python train.py --dataset="phrases spoken by 400 fixed synthetic voices" --head_dim=48 --width=128 --lr=0.0021 --lr_schedule="wsd"
Rows from expert 0 of block 4, named by matrix and row number. Rows with one number belong to one neuron. Each number is 50 + 10 x the weight over the matrix's rms, rounded and kept within 0 to 99. All counts start at 0.
# up: expert up (model.blocks.4.mlp.up, 8x64x128), inputs 0-127
# down: expert down (model.blocks.4.mlp.down, 8x128x64, transposed), outputs 0-127
up.12:70 61 40 39 42 60 49 54 57 71 56 58 42 56 63 61 63 25 46 47 53 46 43 48 54 56 49 49 39 51 62 56 43 52 46 50 56 43 46 42 51 45 52 46 45 53 58 59 60 48 49 44 51 37 48 46 59 56 32 47 61 47 51 47 47 51 61 43 44 67 41 54 57 46 71 44 71 57 38 49 63 46 40 26 57 34 52 53 65 59 60 42 63 49 77 50 56 51 37 44 45 50 58 46 44 31 63 58 45 47 32 54 52 75 52 38 48 68 63 65 44 41 59 50 34 56 31 41
down.12:43 57 52 46 56 50 49 59 47 59 47 41 50 59 50 55 35 74 50 79 48 39 59 54 43 67 64 46 52 53 54 41 66 74 54 43 36 42 47 55 50 53 55 72 53 50 39 56 53 65 53 50 51 46 43 33 48 66 48 44 50 61 36 48 54 41 50 55 35 55 64 47 51 53 40 44 51 41 37 47 58 33 56 55 49 41 50 38 60 53 60 43 39 47 61 67 40 59 60 44 28 41 43 46 49 58 42 46 58 59 42 48 43 56 67 21 39 41 53 51 40 68 49 66 65 46 54 58
up.13:44 53 64 71 53 34 37 60 51 45 43 38 35 20 37 43 65 61 54 45 95 59 60 44 55 56 57 54 49 64 46 49 58 39 40 57 70 60 54 58 33 57 30 53 39 54 46 31 46 53 61 66 29 72 66 57 64 34 47 46 64 61 57 39 61 62 59 76 52 38 56 42 39 33 52 66 22 53 43 53 44 67 54 41 78 68 45 45 44 57 40 47 55 38 44 58 47 32 53 60 53 41 54 70 42 43 55 45 39 22 51 27 63 37 52 46 57 43 26 55 19 49 52 38 29 42 30 41
down.13:63 39 48 46 71 50 41 44 49 51 28 38 51 19 59 30 71 39 58 43 48 56 59 55 17 60 58 50 49 66 51 36 59 42 49 50 67 40 67 53 41 56 39 47 32 50 47 59 32 43 52 51 80 63 44 47 77 43 41 42 25 67 64 54 49 62 43 48 31 56 48 67 35 56 32 48 51 51 63 48 31 73 48 42 41 38 44 66 57 57 72 58 56 51 72 61 54 39 67 74 41 41 44 57 33 50 45 41 33 52 46 51 66 36 63 40 42 35 58 59 61 42 54 49 52 45 51 49
up.14:61 36 72 40 63 47 39 38 36 37 48 57 51 51 40 36 65 60 51 53 67 54 60 52 56 21 36 71 50 57 59 38 61 49 47 67 49 54 48 43 17 58 40 54 20 72 56 41 54 50 72 50 75 50 42 51 65 42 58 32 53 47 63 39 52 47 50 41 74 41 58 26 48 36 28 38 46 46 32 38 56 64 66 66 61 48 57 59 68 67 32 61 73 41 34 57 34 40 51 72 18 51 52 54 56 29 44 58 51 32 60 59 59 46 60 47 58 50 47 48 47 53 48 35 54 54 51 57
down.14:53 64 57 61 58 50 31 50 55 50 50 49 35 39 42 45 74 59 55 57 49 37 62 69 54 37 44 27 38 59 39 18 67 66 47 58 35 41 44 72 36 65 29 45 42 59 66 38 69 63 53 62 45 47 53 40 44 36 69 48 51 72 60 43 69 55 38 39 44 50 39 62 48 32 56 36 46 53 41 54 42 54 56 63 52 54 40 47 41 65 45 39 55 50 52 65 46 47 76 52 39 43 53 52 48 41 37 62 38 44 58 60 55 42 49 48 61 51 30 60 56 64 42 31 27 53 40 61
up.15:69 34 39 35 58 56 59 54 43 66 54 49 53 48 44 54 44 42 49 53 46 38 50 43 47 36 53 50 62 43 41 50 42 50 42 44 65 50 67 39 58 47 49 56 53 59 55 53 52 53 36 53 57 53 49 49 56 62 47 48 57 43 56 54 55 56 56 45 51 51 28 57 49 40 65 62 59 56 46 43 62 54 54 57 53 41 40 61 38 70 49 41 47 55 76 40 34 58 35 61 40 51 48 42 51 53 44 49 62 49 39 58 30 58 51 41 48 63 58 56 49 44 58 52 48 50 46 47
down.15:51 48 50 37 50 54 50 52 56 50 52 46 40 44 57 51 58 54 44 52 49 43 32 51 49 48 58 56 58 45 59 37 48 60 58 56 38 53 50 42 50 52 54 43 55 56 43 57 51 51 59 44 63 46 36 44 35 45 56 46 42 56 51 53 56 49 47 39 54 53 28 48 46 47 49 45 65 39 40 43 50 47 63 51 48 56 43 38 51 70 35 52 42 39 48 63 45 71 43 52 36 45 50 55 54 57 59 57 52 49 47 42 50 62 55 48 47 43 59 51 52 44 48 60 59 41 54 58
up.16:58 49 54 56 43 43 61 58 40 51 55 61 43 57 53 67 56 42 46 42 49 60 29 53 46 57 45 43 45 59 27 46 62 34 54 58 43 53 38 57 62 43 48 51 50 35 46 43 58 42 52 46 43 61 38 48 65 42 50 52 54 51 63 35 61 68 45 48 33 60 45 46 52 64 57 50 58 37 46 52 42 51 40 44 51 34 45 64 60 41 54 45 53 71 73 53 49 42 43 54 47 40 62 50 63 45 39 56 58 62 50 76 48 52 63 45 42 65 46 60 46 48 57 44 62 51 36 47
down.16:44 59 50 68 33 50 55 33 55 54 36 42 54 57 48 57 35 49 48 42 47 48 44 56 37 52 24 31 47 49 31 48 66 53 69 43 51 51 64 48 65 36 44 54 69 38 42 47 64 46 49 45 52 64 36 47 53 58 49 66 52 40 52 52 41 72 43 56 50 72 51 47 52 54 71 48 51 33 45 67 51 53 45 44 54 48 58 61 66 48 57 49 37 62 54 50 59 55 49 43 56 43 60 44 27 58 54 49 44 54 46 56 49 43 38 43 29 65 58 54 41 40 57 61 54 45 74 43
up.17:59 21 41 31 63 59 52 70 41 58 60 40 63 44 47 54 52 46 41 50 32 53 55 48 31 42 63 49 45 44 46 30 49 27 48 72 49 49 30 37 53 28 29 47 61 61 57 38 57 42 54 72 59 50 49 34 57 43 66 62 54 46 66 69 53 63 47 52 54 48 19 63 46 42 68 46 61 46 48 45 66 54 46 62 58 47 49 56 38 52 40 54 28 54 59 57 63 42 50 54 48 41 51 34 57 56 60 29 61 46 54 43 59 49 45 57 43 75 55 58 62 56 52 67 48 45 66 35
down.17:49 42 45 64 51 46 62 61 60 54 58 25 58 48 49 44 64 59 29 39 47 22 36 56 53 45 60 42 64 45 57 42 48 60 49 52 66 41 64 39 40 68 42 53 57 65 51 51 32 39 58 36 66 44 55 54 74 60 48 61 56 62 50 42 61 42 56 44 54 37 47 43 45 47 45 47 65 56 43 40 38 38 72 42 48 53 59 48 49 64 41 48 56 43 50 39 43 60 23 66 41 72 51 72 45 66 64 40 59 60 45 44 47 57 71 37 45 44 33 52 61 57 54 49 59 46 69 40
up.18:62 57 26 26 60 52 57 64 30 62 49 49 46 39 33 55 50 55 42 57 31 35 47 66 43 32 56 45 54 24 54 29 45 21 56 39 53 63 56 50 41 45 65 59 51 46 60 61 48 42 55 53 49 52 66 76 43 60 43 70 46 55 56 47 42 52 48 55 55 56 53 39 71 27 57 48 37 57 43 47 45 59 39 52 57 40 51 56 61 47 44 57 54 58 53 55 47 60 68 51 23 46 55 58 43 43 44 56 41 58 58 58 37 40 47 38 48 53 69 62 56 52 64 64 56 42 61 59
down.18:40 40 58 60 42 62 35 51 36 37 48 65 46 56 28 48 47 51 43 66 48 57 47 62 45 68 50 45 63 42 57 63 68 55 61 57 59 35 52 65 67 57 54 56 64 44 44 51 59 55 36 50 36 23 45 38 41 55 59 64 53 54 45 54 52 66 48 50 39 56 41 58 40 73 48 57 52 47 46 58 41 41 48 60 40 64 59 59 46 47 62 56 34 53 65 59 33 31 42 56 38 39 61 55 55 47 41 66 60 63 56 47 45 58 51 44 61 61 35 39 40 51 39 54 55 50 38 39
up.19:38 61 41 24 41 69 44 65 49 62 63 53 81 57 40 39 58 54 36 68 54 50 59 76 51 64 38 46 55 49 48 65 48 70 45 75 35 58 67 64 48 63 52 53 56 56 32 29 39 44 38 48 49 41 38 65 34 49 47 58 65 52 49 30 37 60 48 42 43 72 30 53 36 65 59 51 50 52 42 49 48 40 63 35 47 41 66 65 53 48 53 75 56 55 50 49 16 40 42 47 50 36 48 39 24 48 46 75 47 65 49 62 25 70 45 38 43 54 52 53 52 35 65 55 64 33 42 50
down.19:39 55 46 81 62 46 48 37 65 51 52 40 40 62 65 31 55 32 59 50 58 39 46 45 64 53 69 43 56 39 48 56 30 41 33 46 58 60 64 46 54 45 63 44 52 68 65 65 40 67 69 46 46 47 34 63 51 57 54 41 68 44 63 49 39 44 41 40 53 37 54 26 59 40 67 33 77 52 60 32 54 37 59 61 46 58 72 31 54 36 47 62 45 35 39 53 55 60 42 51 54 56 64 71 48 39 50 39 49 39 38 49 53 49 38 30 57 63 55 46 39 33 61 51 17 39 40 55
up.20:65 44 42 35 63 43 50 63 49 66 64 54 57 50 38 61 61 63 34 59 54 44 51 60 49 46 47 54 63 47 47 50 48 40 57 56 50 60 51 42 42 39 52 52 39 53 51 46 50 47 48 53 52 51 54 46 52 59 46 55 57 40 42 59 43 55 59 47 41 55 31 56 56 53 55 61 51 56 31 46 55 61 54 57 66 52 49 52 47 52 40 51 48 43 55 53 46 52 53 54 22 37 53 44 48 44 53 54 62 44 53 42 41 54 48 41 66 57 47 56 51 47 61 62 59 53 56 49
down.20:56 47 59 49 50 48 32 57 57 54 41 41 54 38 50 48 43 44 44 62 58 47 53 57 48 49 64 46 66 42 46 54 47 62 51 63 53 40 53 51 56 62 57 61 47 57 53 58 45 55 37 48 57 57 45 44 48 43 53 49 49 48 38 49 62 54 54 47 39 47 38 54 45 53 50 43 56 42 51 43 47 45 57 36 48 36 57 50 49 51 51 52 47 48 58 43 46 53 51 53 45 56 53 71 38 42 38 43 61 54 34 53 51 55 54 31 47 54 47 47 56 52 39 52 59 49 44 49
up.21:55 48 70 36 38 37 55 58 65 55 52 37 64 37 65 49 36 45 73 65 38 73 34 56 45 49 42 66 42 43 48 53 46 41 53 48 50 54 50 43 49 44 45 47 39 31 26 51 68 55 68 54 57 53 31 34 51 43 46 62 51 34 46 38 32 55 77 68 58 66 65 48 35 58 58 38 36 44 52 56 49 43 47 68 51 45 77 42 53 44 46 40 62 63 39 64 55 37 41 58 60 42 60 45 62 36 57 54 59 37 44 72 71 48 37 51 29 23 58 53 52 27 35 50 48 51 55 51
down.21:59 52 65 31 57 57 42 64 53 42 38 43 52 34 37 41 40 69 51 48 77 50 63 64 25 59 41 44 50 53 56 49 57 30 53 64 59 68 67 46 57 50 48 56 28 70 50 38 51 35 56 74 49 55 43 53 53 31 45 50 69 57 29 44 46 54 55 52 59 58 52 45 38 54 47 49 30 59 61 49 31 57 40 61 54 62 51 64 54 39 45 47 22 62 40 31 37 42 50 46 56 19 50 37 39 49 45 45 71 33 45 39 51 43 33 48 54 60 51 51 35 51 48 72 50 41 59 35
up.22:59 42 47 43 64 64 55 53 45 55 54 47 59 50 48 56 51 48 44 60 51 48 57 54 44 40 54 48 62 51 40 45 39 38 35 43 55 55 63 41 60 51 44 52 49 45 60 52 47 49 58 48 59 50 59 43 50 65 44 52 46 46 49 57 41 58 54 53 57 55 40 58 51 49 54 59 64 61 35 43 54 55 54 55 56 37 59 51 52 62 44 45 54 49 59 54 49 43 46 56 45 52 43 45 41 44 46 60 49 44 57 57 40 51 56 51 61 50 53 60 60 53 60 60 55 53 47 60
down.22:46 64 61 55 46 34 48 56 53 48 46 45 45 52 49 42 54 47 58 50 53 53 40 51 45 39 72 36 54 45 45 42 53 53 55 51 66 45 52 46 43 47 41 59 42 62 58 53 52 62 47 51 36 50 61 50 37 56 52 49 48 46 51 55 52 36 45 48 49 53 48 44 48 59 47 49 55 40 57 51 54 48 56 54 59 44 46 44 44 41 53 57 53 52 57 63 55 55 47 44 52 41 51 49 44 55 53 49 62 50 55 45 52 49 68 54 51 50 57 47 56 57 48 48 44 67 48 46
up.23:52 52 49 49 41 49 52 54 44 40 53 49 47 56 55 64 46 47 47 39 53 59 47 50 48 53 53 49 48 59 37 50 53 39 52 54 57 54 41 55 57 47 43 45 41 44 50 54 51 48 53 48 37 59 47 51 57 41 50 50 56 43 48 37 52 62 51 54 41 50 41 48 50 59 50 49 49 40 54 51 47 51 47 42 47 42 43 64 59 37 48 41 48 63 68 46 54 46 40 45 48 47 62 48 57 40 47 63 66 60 55 70 50 53 59 41 55 53 42 58 45 50 59 40 51 54 33 47
down.23:46 47 55 50 42 51 51 43 49 69 41 49 43 46 52 50 30 53 49 40 59 50 50 47 30 43 33 40 59 48 49 46 68 42 55 49 47 52 67 47 66 48 52 49 60 42 52 46 56 45 48 50 47 56 40 54 57 63 47 59 52 49 49 50 39 70 45 46 51 62 47 43 47 51 57 44 47 50 43 56 56 62 45 38 50 51 54 56 59 56 62 46 40 62 62 59 51 47 55 37 45 45 59 43 36 50 48 46 43 54 42 45 44 42 50 46 30 67 65 64 40 49 50 65 54 49 71 55
up.24:54 54 56 44 58 54 43 50 56 55 71 44 39 40 33 50 64 71 53 49 88 42 60 38 55 56 72 61 51 66 70 38 55 57 56 47 48 52 58 55 34 64 23 47 47 42 48 46 61 31 71 62 34 54 63 46 42 48 62 54 49 53 32 31 48 57 50 80 49 47 49 39 44 45 55 52 40 72 57 48 50 79 51 37 59 53 48 41 30 40 53 57 63 44 34 51 46 48 33 37 53 42 49 56 31 52 73 50 43 45 62 47 77 49 67 58 61 50 39 53 34 53 41 31 37 64 56 48
down.24:63 52 60 45 53 40 51 53 56 52 40 52 50 35 30 21 47 47 49 55 38 64 59 41 38 49 53 55 55 48 40 29 77 46 58 51 72 66 44 66 47 58 40 45 54 49 46 57 36 42 64 64 66 36 43 51 77 54 37 34 39 47 81 50 54 59 52 52 44 34 61 52 49 57 46 36 61 49 42 46 46 56 58 52 48 67 43 55 57 47 60 64 48 48 68 75 54 33 56 50 37 37 50 53 40 47 37 52 26 56 50 45 29 34 55 42 39 55 58 52 53 33 53 59 74 31 46 66
up.25:50 56 47 57 44 30 49 44 58 45 42 38 40 41 53 45 38 64 64 58 62 51 69 31 45 46 46 45 63 73 45 56 55 31 33 53 62 61 50 64 59 50 36 44 47 56 55 42 46 61 49 68 37 43 57 48 56 54 27 52 51 51 45 49 43 62 52 62 33 57 53 58 39 42 52 63 44 56 35 58 47 40 52 46 49 77 39 45 36 55 60 45 50 47 46 66 55 41 62 58 55 27 54 58 38 49 50 40 51 43 49 50 52 36 39 43 32 58 38 56 39 59 43 53 42 49 46 64
down.25:36 42 29 48 79 66 45 43 39 47 43 40 46 34 41 44 67 35 42 55 66 43 39 41 13 64 48 44 32 66 59 39 51 55 46 44 64 56 57 55 53 37 53 64 49 44 70 51 28 48 48 44 63 58 60 49 57 64 45 40 20 53 51 68 48 53 36 50 39 49 34 66 55 56 40 59 58 66 43 49 53 71 54 49 49 38 44 64 46 38 57 50 41 51 51 57 55 65 67 62 41 40 38 50 46 53 59 41 48 41 44 44 59 45 47 57 57 53 52 63 48 43 61 56 56 44 62 43
up.26:48 54 42 33 65 53 55 60 35 61 54 52 64 36 48 50 58 59 52 58 59 48 56 68 39 48 55 51 61 47 44 48 46 62 38 53 58 49 63 48 44 39 55 58 55 61 55 37 41 46 44 51 44 52 41 53 52 53 50 50 53 46 58 50 50 58 51 41 41 55 32 51 37 64 55 57 46 49 48 51 50 63 58 42 47 40 71 60 41 60 51 47 48 58 44 61 35 50 47 53 33 39 57 45 51 53 44 59 45 43 60 65 43 60 57 35 55 49 60 61 52 43 61 54 52 48 42 42
down.26:55 42 44 62 55 49 53 44 52 62 58 51 52 52 65 45 52 35 52 47 50 45 48 43 52 33 50 37 60 38 45 43 45 42 50 51 52 56 55 38 44 56 57 40 38 60 47 57 49 61 48 44 52 44 48 59 51 50 59 44 69 52 56 40 39 50 40 53 42 45 53 40 39 45 60 39 56 56 43 45 45 48 64 62 53 56 54 33 46 53 50 59 44 39 39 60 62 67 57 54 40 51 61 62 49 51 43 52 45 40 52 38 52 37 36 43 48 50 41 54 48 46 56 66 31 54 63 57
up.27:53 46 57 44 68 56 48 59 54 48 58 44 53 51 24 53 63 44 43 60 59 51 47 57 54 49 56 53 56 55 55 52 50 58 50 48 54 58 54 50 39 48 47 49 63 43 48 48 42 47 49 50 37 56 68 53 54 43 43 52 44 48 56 55 52 63 46 47 53 56 45 40 58 56 49 55 57 55 37 47 62 52 58 45 37 54 51 59 50 59 49 54 46 58 49 51 45 43 33 48 43 35 48 53 56 45 56 54 53 49 44 42 44 55 54 47 62 48 51 63 60 61 53 55 47 33 48 46
down.27:41 52 49 50 58 43 53 63 40 66 40 40 58 55 56 57 36 51 49 48 49 50 51 45 58 53 49 45 42 65 50 51 33 44 46 56 61 46 35 57 38 32 50 44 46 54 41 47 54 40 44 50 64 53 47 45 52 51 38 46 51 45 39 63 38 48 49 51 47 57 66 52 57 43 49 50 51 47 47 46 53 54 40 40 49 48 51 63 55 57 47 51 62 61 59 56 46 54 50 46 44 45 52 50 48 61 54 55 36 50 58 50 54 46 44 60 42 56 58 44 50 65 58 56 52 56 55 50
up.28:52 52 52 44 53 47 49 44 45 58 50 68 65 52 46 60 46 53 57 49 64 39 72 49 41 58 35 63 66 51 42 53 58 33 49 38 41 53 63 39 36 65 54 33 43 61 52 49 42 41 39 35 55 50 68 59 61 46 26 51 51 39 58 51 51 54 53 53 44 58 45 38 58 54 49 57 55 56 35 64 42 58 55 59 43 23 60 44 36 55 44 57 61 52 44 49 32 53 50 38 49 50 56 39 46 54 59 36 53 58 57 49 59 47 47 42 47 54 54 52 54 47 47 52 60 35 44 53
down.28:48 36 56 56 58 52 45 61 60 50 72 65 66 57 59 44 42 52 66 52 59 48 52 54 54 57 55 57 56 41 48 50 44 49 31 43 76 58 40 39 38 54 45 59 52 62 48 51 53 71 30 62 62 63 40 41 48 62 49 50 57 50 66 56 41 24 40 43 38 67 51 50 48 59 56 52 40 45 39 48 58 44 51 44 53 65 48 42 62 69 50 43 52 43 46 56 28 33 58 55 44 43 56 35 55 43 50 46 55 51 54 54 65 55 38 33 51 37 37 30 60 50 44 60 41 59 43 51
up.29:54 26 49 39 57 57 49 59 37 38 37 45 63 59 52 62 41 40 37 53 43 51 57 57 47 47 37 50 40 57 48 54 33 59 35 62 57 46 38 41 55 47 47 65 39 56 49 44 51 48 55 53 41 55 59 47 51 65 63 58 40 48 51 67 54 48 43 53 40 40 44 54 49 63 60 54 57 55 50 50 51 43 43 65 54 46 38 53 55 53 39 45 52 55 51 43 39 53 42 63 48 37 39 44 55 37 68 65 70 36 54 50 48 52 28 55 72 47 55 34 50 64 57 54 47 73 58 35
down.29:44 55 57 52 55 52 45 56 59 72 63 40 39 47 44 54 45 53 62 45 54 43 43 42 50 55 53 52 49 50 56 54 42 44 38 52 58 67 45 44 54 42 38 51 78 62 53 72 49 52 56 59 55 51 64 44 70 42 46 44 51 44 38 42 47 45 36 68 31 50 43 52 54 54 67 41 48 48 52 45 51 62 53 27 62 59 47 55 40 44 51 55 47 57 56 62 56 48 29 33 48 39 47 58 49 57 66 44 56 46 62 40 66 44 45 50 47 61 45 60 30 36 50 51 14 45 63 47
up.30:63 54 44 44 55 39 61 50 35 48 59 78 56 65 33 56 52 52 27 44 43 51 37 59 48 48 39 43 41 59 44 34 55 55 52 48 40 48 41 55 45 47 47 48 50 49 43 48 60 43 55 41 48 57 40 52 57 45 35 56 36 49 52 39 58 57 38 43 41 46 61 46 45 54 56 41 68 48 38 57 46 58 36 55 47 45 46 56 71 51 53 63 59 68 55 62 43 45 51 47 18 41 49 33 58 40 42 50 51 58 53 63 34 55 60 67 46 58 49 51 66 64 50 50 71 54 57 68
down.30:46 58 45 71 44 36 51 47 52 51 60 50 49 65 44 49 41 48 48 62 40 39 34 64 41 51 35 32 49 47 44 38 50 58 67 40 63 43 46 55 53 49 40 65 62 49 54 49 64 65 64 48 34 50 46 48 53 40 51 56 54 53 65 57 59 52 46 49 47 63 34 48 60 43 73 43 49 32 42 60 36 42 53 47 61 52 58 61 69 57 33 41 51 64 55 47 49 21 52 41 56 62 59 42 36 51 55 50 56 46 45 54 59 57 50 36 40 63 42 60 43 54 42 46 35 35 37 40
up.31:63 56 49 44 50 73 60 61 48 57 51 51 49 74 59 56 53 61 57 41 48 36 67 39 46 53 49 43 37 46 27 58 61 61 53 58 52 47 31 54 56 25 51 56 34 49 45 56 53 48 63 39 43 58 35 66 39 34 54 68 45 38 48 48 60 56 49 64 21 71 42 59 35 68 43 53 59 61 59 45 38 55 40 58 56 46 48 50 47 44 50 67 52 74 50 39 44 51 42 61 53 30 37 39 51 64 37 48 76 53 79 66 46 51 42 55 57 45 42 51 64 48 71 44 59 68 44 42
down.31:67 63 63 51 45 59 61 48 60 57 51 46 29 47 41 36 46 56 50 34 38 38 48 65 31 47 44 38 51 42 38 45 72 48 65 68 35 45 51 69 72 41 41 38 65 47 49 46 47 47 57 47 51 40 33 46 60 43 60 72 59 56 48 47 48 69 54 63 43 53 55 49 29 50 59 36 46 33 24 50 43 52 57 53 53 41 48 63 54 63 50 45 67 49 51 55 62 41 50 48 36 41 78 72 44 49 58 55 48 54 66 47 55 40 35 62 30 71 33 67 29 40 60 52 29 31 59 55
up.32:42 54 46 47 43 58 69 53 42 54 62 52 58 58 49 51 48 42 54 53 30 59 39 60 33 31 51 43 50 38 27 23 54 33 52 62 61 43 39 29 53 37 63 55 61 46 59 29 70 63 59 52 41 38 46 45 58 65 61 58 36 41 71 46 37 47 44 36 44 37 35 52 53 38 60 33 77 43 58 24 58 50 60 61 55 56 72 27 66 53 44 50 49 49 54 58 72 55 66 40 50 48 58 36 56 27 44 39 60 35 42 45 61 72 61 35 47 50 44 52 44 45 57 54 49 65 49 61
down.32:58 59 68 61 46 53 44 60 52 54 67 46 50 41 44 36 67 62 49 55 54 45 51 51 45 48 77 40 64 38 59 65 47 48 46 39 59 63 54 32 77 62 36 61 64 53 55 78 34 58 39 57 66 45 41 39 66 26 38 60 69 54 53 44 55 68 66 52 46 57 55 65 49 40 62 64 57 73 47 43 47 45 64 16 45 42 38 49 46 65 59 34 40 23 56 44 35 37 32 50 41 44 60 67 37 50 41 65 53 60 49 55 33 55 62 28 53 46 47 60 57 40 32 37 46 34 46 54
up.33:63 53 59 40 50 59 37 59 50 59 63 37 49 53 51 45 68 59 52 64 51 47 62 64 47 59 44 58 49 44 58 39 54 63 35 64 48 40 63 58 47 50 47 45 43 45 39 47 53 49 51 60 60 38 45 61 49 56 46 56 48 41 37 39 49 50 53 51 49 68 39 52 53 55 53 49 44 37 51 39 65 62 67 47 48 46 55 72 49 50 53 50 29 59 61 34 49 55 46 47 29 38 33 49 51 60 56 56 52 44 56 44 42 48 38 50 62 47 52 49 49 47 47 42 42 43 50 32
down.33:42 33 49 57 55 50 56 49 74 70 50 58 58 40 39 50 39 45 51 40 42 51 55 41 58 61 66 42 58 43 48 63 43 45 39 57 51 54 55 52 47 52 54 47 58 58 57 54 59 57 62 51 26 63 49 64 68 49 61 50 82 52 35 39 23 52 47 49 61 42 44 44 43 56 62 51 38 38 57 55 38 41 43 56 49 54 57 49 57 42 37 59 54 27 41 62 53 58 29 39 57 43 56 47 53 45 58 67 36 56 56 52 54 44 49 59 59 53 42 45 53 42 65 47 33 39 48 44
up.34:57 59 55 49 39 38 49 42 34 40 49 61 38 73 52 65 36 57 48 35 67 62 45 48 50 59 37 45 37 64 36 55 63 45 51 59 47 49 26 65 64 44 34 37 43 38 34 48 57 42 54 40 39 62 41 40 65 33 48 54 47 57 48 33 72 60 48 58 38 56 54 49 50 59 48 49 43 29 63 62 48 51 30 39 40 46 45 69 65 33 65 41 61 78 62 40 55 36 43 45 51 53 68 46 68 41 44 52 55 58 57 62 55 56 62 50 46 60 42 56 43 68 41 24 56 61 37 41
down.34:53 64 51 62 44 51 54 37 47 62 41 58 37 52 38 64 32 52 42 35 45 53 49 56 29 43 28 30 46 53 36 32 69 49 73 46 41 48 65 49 63 45 52 55 70 37 62 40 66 42 36 57 42 67 47 44 60 62 41 56 51 42 54 46 33 65 37 43 55 59 60 36 60 52 71 52 39 46 35 63 51 59 44 52 64 51 55 63 63 49 53 42 45 77 59 61 47 42 63 38 40 38 54 35 37 50 50 53 30 50 59 59 52 24 48 56 17 72 58 58 43 42 55 61 55 50 61 59
up.35:54 49 51 38 62 46 46 77 37 56 54 45 73 47 53 50 57 41 42 50 34 45 62 37 49 32 65 46 63 47 39 42 43 48 44 66 43 60 58 47 47 50 46 54 41 62 60 58 51 50 52 60 56 53 52 48 55 61 57 50 52 47 60 56 40 49 62 56 53 52 27 59 37 38 54 59 60 55 38 41 44 56 57 45 57 40 55 49 30 50 42 53 52 41 61 62 50 35 44 56 48 32 46 44 56 50 48 41 58 57 54 54 52 52 43 46 33 59 43 58 60 28 51 56 55 49 51 49
down.35:52 52 60 47 52 37 68 44 61 53 59 43 52 48 48 47 49 60 46 49 38 37 43 49 47 51 67 34 55 42 59 47 58 52 59 50 49 56 59 46 62 57 46 54 67 55 51 46 34 41 46 50 51 42 46 55 60 54 46 71 55 58 46 54 62 55 46 45 48 38 49 53 30 67 44 45 52 50 41 49 44 44 65 59 57 41 58 37 63 50 39 56 63 47 45 42 61 62 45 50 42 56 50 55 54 48 46 48 57 55 41 48 57 52 48 51 51 63 37 54 62 46 59 50 55 67 67 47
up.36:49 39 35 39 60 66 36 52 36 58 64 47 75 39 49 55 53 37 36 50 53 54 69 51 46 46 58 58 68 41 50 33 56 37 49 42 51 49 56 49 44 50 49 52 48 54 65 52 57 50 46 69 72 55 57 49 44 64 45 48 51 55 47 53 44 46 42 32 53 58 47 52 52 51 42 67 54 66 48 52 49 60 48 51 55 45 45 48 35 64 46 39 34 50 49 43 36 51 48 55 37 52 51 45 45 49 57 44 45 43 52 43 45 56 46 57 59 52 61 41 58 55 57 59 56 60 56 68
down.36:47 55 55 67 40 47 55 43 69 57 58 65 42 60 39 56 39 34 42 41 46 64 50 48 56 45 51 34 48 52 57 61 36 56 45 47 68 51 42 48 51 45 47 61 57 59 45 49 42 40 33 46 50 51 64 54 50 52 46 40 49 39 39 43 35 53 48 50 57 41 54 50 64 37 44 43 43 48 58 46 47 35 51 53 48 55 53 53 51 40 31 49 59 46 47 50 47 46 48 62 49 40 40 65 47 50 55 60 60 71 53 52 47 60 54 65 44 56 44 47 53 40 47 57 42 40 53 38
up.37:65 54 48 39 67 47 57 60 46 55 62 46 38 42 45 44 40 76 54 63 68 34 47 44 37 42 51 51 64 54 51 43 47 34 52 52 56 62 58 48 57 47 43 52 53 60 59 54 50 58 53 59 42 63 52 49 49 58 41 59 67 52 49 59 45 61 51 58 45 45 34 43 44 52 64 63 41 50 55 43 50 57 43 59 44 43 55 52 59 63 44 47 54 40 47 42 46 40 37 43 32 43 45 46 58 47 44 55 56 39 61 43 62 47 42 53 61 47 51 54 43 57 42 50 43 61 45 44
down.37:47 54 47 34 48 36 42 54 39 62 45 38 64 37 51 44 63 50 43 49 64 53 57 59 59 75 58 52 48 48 57 42 68 57 66 67 49 54 46 60 50 51 54 58 34 59 55 38 43 56 53 65 41 44 32 48 53 55 46 43 54 53 56 59 28 57 63 47 56 28 49 52 43 54 42 39 40 44 47 47 49 62 45 46 37 46 50 64 57 48 64 51 41 38 54 57 56 43 46 40 46 33 55 60 51 47 48 53 47 62 47 43 48 54 59 49 57 44 51 57 53 59 65 53 57 46 55 49
up.38:54 30 48 42 66 46 55 66 50 68 43 50 63 41 49 50 51 54 27 52 59 45 58 54 52 58 66 49 61 58 52 50 48 55 48 50 50 64 50 44 50 55 44 40 64 54 45 48 49 42 49 59 50 47 52 56 55 63 44 63 76 56 48 48 44 61 45 54 44 59 36 45 34 49 52 46 50 48 22 48 49 52 40 42 69 58 52 52 48 58 53 57 52 62 49 51 51 41 38 43 41 47 43 49 61 56 36 61 53 49 51 62 37 48 40 51 63 62 51 60 35 64 76 62 51 46 38 56
down.38:39 50 57 49 54 50 39 53 54 65 47 51 42 56 54 44 43 31 57 42 44 38 52 36 47 47 47 54 55 45 74 44 53 53 57 47 43 46 47 50 54 51 45 46 55 62 68 48 42 56 54 48 41 50 51 51 70 58 65 51 30 50 52 56 33 56 35 52 39 35 41 60 53 47 68 41 55 57 53 31 36 41 62 56 50 54 48 30 56 40 58 57 57 44 47 58 66 46 48 57 48 42 58 65 45 54 58 43 36 49 47 46 64 47 57 55 69 58 50 63 53 32 70 59 45 37 63 54